config.yaml
encoder_arch: "mlp_mixer"
model: "model that answers yes/no questions on an image's attributes"
dataset: "made-up waving flags"
train_examples: 195000
image_size: 40
crop_scale_min: 1
horizontal_flip: false
translate: 0.06
questions_per_image: 4
encoder_norm: "layernorm"
encoder_norm_position: "pre"
encoder_activation: "gelu"
encoder_mlp_ratio: 2
encoder_parallel_block: true
encoder_inner_norm: false
encoder_patch_size: [4, 4]
encoder_conv_stem: false
encoder_layers: 6
encoder_width: 320
fusion: "cross_attention"
fusion_encoder_width: 128
fusion_encoder_layers: 6
fusion_encoder_norm: "layernorm_no_bias"
fusion_encoder_norm_position: "pre"
fusion_encoder_activation: "gelu"
fusion_encoder_head_dim: 32
fusion_encoder_fused_qkv: true
fusion_encoder_bias: "all"
fusion_encoder_qk_norm: false
fusion_encoder_parallel_block: false
fusion_encoder_dropout: 0.05
fusion_encoder_inner_norm: false
fusion_encoder_moe: "soft"
fusion_encoder_drop_path: 0.05
fusion_encoder_num_experts: 8
fusion_encoder_moe_every: 1
fusion_encoder_expert_mlp_ratio: 1
fusion_encoder_slots_per_expert: 2
fusion_encoder_shared_expert: true
fusion_encoder_positions: "rope"
fusion_encoder_cross_attention_every: 1
residual_init: "scaled_by_depth"
optimizer: "muon"
muon_scale: "spectral"
lr: 0.014
momentum: 0.95
nesterov: true
orthogonalizer: "newton_schulz_5"
adamw_lr_other_params: 0.0024
steps: 11100
batch_size: 128
epochs: 7.3
lr_schedule: "cosine"
final_lr_fraction: 0.05
warmup_steps: 220
weight_decay: 0.05
adamw_weight_decay_other_params: 0.01
Rows from block 3 of the fusion encoder of a small model that answers yes/no questions on an image's attributes, named by matrix and row number. Rows with one number within an expert belong to one neuron, the router's apart. Each number is 500 + 50 x the weight over its row's rms, rounded and kept within 0 to 999. All counts start at 0. Numbers have three digits each.
Before each expert's rows are labels from the 100 texts, of 14976, where the router gives the expert most weight on average: "fires on" is the input token at the peak. Only what is clearly more common there than usual is listed. The data: made-up waving flags.
# router: slot weights (fusion_encoder.blocks.3.mlp.router.weight, 16x128, trained with AdamW), inputs 0-127
# up: expert up (fusion_encoder.blocks.3.mlp.up, 8x128x128), inputs 0-127
# down: expert down (fusion_encoder.blocks.3.mlp.down, 8x128x128, transposed), outputs 0-127

# expert 0
fires on: "pink"; "red"; "yellow"; "blue"
router.0:539483375465578489456546489606470516532501511444424572518457388520490473509536533501528477492466528543447483584538587490468574532459488522541568394533447513511463554531422515528491451535521448507504430536544549515525535499458472528469567447520607394528389521524440552530491520461466426391489483550521575567497459466519452550433575500586449451573504492505494430569509476411533588524436
router.1:454541380488464472488567522589419422545551419438477538486543424482437459493461417523500496462447516636447505459460572444517496444605457518551445491409523447483531503490534460560525435579463504461525505447534474576557498486443559415514546505494581455413503462499515563436541480457535429464501505498505521460550527589538433548494634479475471447534479499538585497530520519401476519573525
up.4:517418482463494417459412595539421601511450541530459502549558459503497549486518651518546497513586523419491567497491426450471447465539502548522455409497482481506516485482485490430512541512524525468442604452486536449506499560470508407436390543482562574499469458467459528434469532541440505576478465555574428550556466521514442447506447500514438438543589493614491599538525512518428502551512
down.4:532456512474546572483532489528551491479459463482504488528374516553496449497550394459446550461415537558507438499443570489562579359482442473482597576578546452462507517522506527505594479511457480482568439557459516507495507499574518603529564380504488362513454436550523505551447483504463509521490479479384579483476491523458521605523544502481558573548426494519516423526428509487535459484493
up.5:514550468538499505542546514582520459487597432483500509522461501507508503456535402431545472487414508507509569515456453509599491410549422468521589502447430493467532542411455494512591613548457456508476454504479486520445511498575518428504526509553471553485477487605533603464523438500492457482505426503501498493515549561516470475454471474453435450579384469521563649395473544505519474552623
down.5:511500474550531562498427550414504521510453548478576479536447418542477528543571612470459511502572477484556454510538554474406519511438402466474516487552506444464406499461536643507556548481475425499497466518479474531516500573458538500502417514456548526576468517573413436587433586591439550516573487526475490504451458475472451546583518443486572473553518504455505471517587402443418454448535
up.6:424532614468563532498465507565504486549465491512490546477522434530496488512454512495471508452730495450460505466484439556452477508539508504547453493539488614456482430521614576465506430457481442495536536538435506402535583470483465540514589453420520411510451547417464409475606436564453497515442457454439508563435518494510444548524538503505525536505516502467494515501548551456563494445491
down.6:494482534415486570481474522527455562482570452459469425439481505403465497447524449519467526552392517495441549491580598442510526572526537524544495604576475540530495555567536402520459526527487589500461453438419496460573464510428501514577424591502409511540650466487473490540489504525504454479495533521539398437500588497452473380512494457475503554478486550489415520504547572458492553505521
up.7:428429444545443468402495512546518500533552491470590507526426488549474490515501471518503451460406512498512622403497491427506544455463405523405538498478491546571647531430576485539588543447456490531528472579470522565409555467543526482567450570532568474458527517518568572505405453467520475471494514484540477587500525561529458516477495457482454443562446507430606477472501458473480481525599
down.7:465556552510518496466530536539553392463454451495486563608442395535510500468574511462464456520553549566559470576471480398501518401439428479495606449503517426480460419490454509539508537509495415470507515503480498439515516469539472503470520431521548667542477521525458494468452601533464558505487500422483571512496463466477436519505558549481531504595578488541564499504364559536562421468514

# expert 4
fires on: "white"; "brown"; "orange"; "crescent"
router.8:492496588502517515580492476463429563437518553496506466521437492435588467482525566492533487534500471534558520594501445502500593529487519509448487413556543501612535518426441441536531458528485487479483434520546495423508563418554467467487513461565483535589473549541498467591490420407474572435480570488490381505448480527531463517532541570572625558529397428451478567540498473419567467566474
router.9:483388601544467495520454597439493579571464587535472404460500532476603509467558566547593516519508473462518453528501414448432468463547488486444534521535516492495522440434474473486452574550503560451483509483493453487584474442465535601592402515495471577484490496579561481488425598478421469527461480525435465542582582505428533467410477440473469498555427440521480469476549464502481504558542
up.4:435567538514484460512547521502486439555588597580589482508474511504602455503560534458558465486582477493420524551542468482489553592487458470461525514506589475456429431563438499470494553441555528468406479481462510561593444498517507529584477411438520481447443525516507423548510445443512475564499488481431519457527518533481560566496466384545472479447532505564482579529405522472534489485333
down.4:501453579447471484486482517539498485502481449414456480415529472550471544509608509540458422569448549470435574550461608465560440445504523474611414432538492559572556679400529481505480483543437518532522571500502479492503575543446530558479425501575480484523540466515574533461367525538373563486502499424502507538504483492500515433487551473445495539450485504464512455474498445513501515504562
up.5:460491565492531451433544436545528475484399481432519478542512437456455502504455487491491470594530533551486382497528404503553506491432544515462518534566526454488508537496503556535480539538545489415516522655442439490414517458463530417541479469533431519521476435466541561506483418485519426502495453492553471544541545455548477488533430562465490596591519635530513508482593396503510560389574
down.5:446419404443495533432451525554459551551438501578508496390420491502484440474504434527542468543444568543525596515488469532509524559550498558520448481497489545485490471418516494517531491559599558519480415513426515433561400462583419538533483464472562557504516424554561522567493500535455547445510574493548534427471522563492493580445475512518557505565466456443444526503557485387454546410609
up.6:490596475536483455518455459526528480498442562476470484489548491412475496524425540481414550510459525447490515543478485468649532443530546566582409486551410517606449522565544499499458580480516451536519523491538527539426563365466470490512534513543401499532392484485494615510456479554467530372575506507545522449427458489503578510584526503477459447488489561490580471565478486548466502461433
down.6:502462551527531579526441502515528501456465525569502529489521597545509500525518396500509516445570530556477521475455477530471498624429406431472492520463553493423436546523526529467599507473518550533463478558471499464531403570508480494435550428509607504448488508576451451482544414510533537527411541473492522530579562454542459456428469466460552447311553513433523537441471454464535513567581
up.7:506492413459451573555572518473514439488508485550442502517445428561480500470512459493571405469467564402541501493515504511535565479523546506496499413413458565555547501563460556457400546554598512491490539472367472467513493543505484437424377555510485590591486534509536558521507424475480550455546449496379583416480489436504524459556528516476488472518456573626478523481524521530541538487561
down.7:431553435509496510526342526481519547545474584464485546463526432516496454509512524515444539567500556504335562490443585509473494425510498477493563569456526481410467476463546479473485446508413561460508493596520564573578476530518478470435577512527416530466477528492445521444463476455483505573565535523544509564374551550571522432462538492497485529507610510434506489555482397493451476556543

# expert 3
fires on: "three vertical bands"; "diagonal band"
router.6:457474552548459594540451547443490567558465450404562492526503530541515528492514508418483488491536554488474448546614554558566492559585533453554502551545547499373503464438504583413573553573481473525560444474421482482461489454506604555479402500513502456516513445529405607558523507444468551458421474446548466475519463511453414539476433452542517489504445510590525462426497514573560509536499
router.7:442470427509423450458522501532455538479433474525500483541553554435418444479447488583484595485436476545462511473577565509528507439470491516533412501404543454430513463479605399573536479555551573563548528499626491543468434602521409514503476542436585558487509483508562498519451488514460542460407452521475464499538510585621504498516495539540518473474509543473517433591570439483422529496459
up.6:438508537580538469410523604490467518487529443454561471450499423510496505537616543543442495497506491512545588493500509417478470470551484540520494458510508506511498454426491525587476577468508478508518506524437452490551457495473504553501527480519504510492399450507508543528438487484394484456317495656531439461517528586472471532444485471392539574580376552555467526456548460496564529570490
down.6:474563396606490456509499521496487481483507472553515531574396462547469545520413458472476503467425488500480470523417582442488577404505440514426489496606495435498515483513473486508564484504429430471618542574507423471503524484474542436530471479468555521506451563600506565489413598562399514491566503458458536577485519459503479502582580526521494388516511529528559451483442415524451526555559
up.7:444535548449497433425530524501492453500549517469478457528483473498426517464523598456488622527586546453479516495444503539414492586421544573506463527496455501401451521534518396476559480551485509464544505511496495488495525506404409461459582498584491472492458482571492498459489462468691522570550485440411481426553439443509531510470544576506451545499637506463571485479463488506488571480544
down.7:442526520513600482535557459469464506468512464510506555481574505463524469535485474575479432508400374528561436432576560501561479528506484483514560427571581484575521464458523554452450495498496527533477468497421524516451479528592479481649528440478456526448637474467510455506528574451413471604487462509493536543504625558439420473488500432524510542492474425474497535412451514569527454482451
up.8:464478535490517527454562558532534546630441535472511513441589442462484475427554485499581487495568498458467468501515431515456509491519515527525499486485554416489496490564396505520453540461478532504449494490505454546518608432490573590579490569451529447444482534451540405463450577549561481543550460522462478588620520532433533478479404506436411551400554462430497541369536486569511502478535
down.8:538527461469505525498529462477508512408546452532498505498470579538498561533454513581376530427459499464519580497596542557536578495553513484498464456521511551548471503471565386379556461536542429493579476528502589545410444477498429499485579482534527515478450486479496571508505368486420510456441524520522476437514532511521392511442499432494565407474450594585533482508467477488613472572535
up.9:499497506516424457493524557485509536509509471546553482473565428524426478519422470479576517510587477540528452533475508535545567565527596490454554472494507458502506482515501464424583451441506563451541531461484395545442505594530525470486500473380501484486540475419598453436523459486398485434588602493575392528576484586481417464558586546464496540484444454475512385492465547566563537545504
down.9:447467482490541535579495469561565458522483520451448466544445536494507511485467554529424468431484485452343472487537574569433464510450500448496501536444460502490484483476417524485432537635428536546471546471489542546494465573499536525502504544456492501519516525540379496507504407522525433623459493559500519363427496526563506636511458538435596546574545545479515594520437513462534490475510

# expert 5
fires on: "upright cross"; "saltire"; "many stripes"; "offset cross"
router.10:528466487535508450476510511537432518384525539446592525445387504410484467423523463523515592535484547484461452612536410488513494442424479490492502488477533421510527569499393544452462577551559523494534534495617448429432412481566484501605462455442534495475497449524446488477468499523520471467504497489518541605555542480458509527507417435531525528507429527418418514431483529382572459476542
router.11:525478535550538480488420542588457461457529445398500633500451445547443530481506517448463439498598575538452520524494512492406481414370471519462518476587429482508589523535442471504502429447583469485475516519531514522536585497610508522498408499566568444526461477581451515519513422597489498476524487498510510593527482526511474504560584567603500529490454536507497543435524521494449523396446
up.6:521486406511546446474532513563576342502508446513495553469516538509583506502475514492470499461469457510545576471553472443542582469501481494510605527561456477508554536468514569531429536538548485474429398511441489459500580437535470446534577535539492517484577468585397460461455428472473474481464399473490473512502554513456498518459565546595484552458439537563597599434483420457554485412565
down.6:437437571532453520482411491451443555456464494456546381545583456527563536412491486487417487510559521518434500548511506476526422511526516528455505426491520463524440572514518496447581507469462510549536550486607445470491416583405523590472466452557472527527464522425574581593521540576493505485550521469515511463498490543526518470570357447414537470592522443493432523541478545534446449577484
up.7:536536512422542452491533523533480496584539401494508495526515397453392435565452396521484499563536475509459526519523458486482494573454475545422540447440434471487459525562493528528540487457437446467595548468571515570584561483497642470502474485546399520570531485493451563530454440597461486487559464524463441457388504499494584447556505551521405442581560510558492499560488538426476521514493
down.7:440562523617467495485493500514545486377474557502497459519461596526565503489555493541476599476511460523525453485461534486481433490460501440570491524486484555453538438508481523556524531572467547513426429483543558534481522520443414524551532533512600417417485424533509425531516481474511521498377543503552552480601577468501453562418395493401479594386461536446587531442557491498471494479484
up.8:505485408496459450403430538577549410490526483571527559450490416598433484585587533554489509522480515561488421499482490457580446389519569569576541494525419559503475462470566425506497516509502470512473571572425495449459460554442510529380554466499436514538578557415536582408537529462582483467433515528513435517485478454532561469483535528534517466532470455498449499544446583472525520497455
down.8:559577482574582528488535570371540571419572502487476485559535564395569498515455474419495485486546466557541559550503543471479567435434457481429442436464491413455482529608485496478595535558484474412476531441436480596528518507511507478570552568394439507520530464576451464399490526477497524544537473535477512482499494452475465554513502560457529502528577458461491492468480392549524468429565
up.9:424421454610501486515555471486522461578475469551482496558446571508446472552499467526485445460437556497555613536564473434508548472467451555511565515584459473539479579415460457496515546518477428444535613525497449442479569421458461451481418425497520614597490541648556537439465504491572562470514462464460481521500493499496466480471540503454404507538449517499527551449543579480443482434536
down.9:519537567522468418482477588510487364364561478464552503571466420504569552456635431512481580533519461492554462452477494434536482376488543496430584466490462423582563467520471524498426494407424531569494443561518437498556533556519560491438508508565548557535410512495439462440513506533474505476472478515560510501521494509500528538508471596457535504593524505502452557471469411498512475538530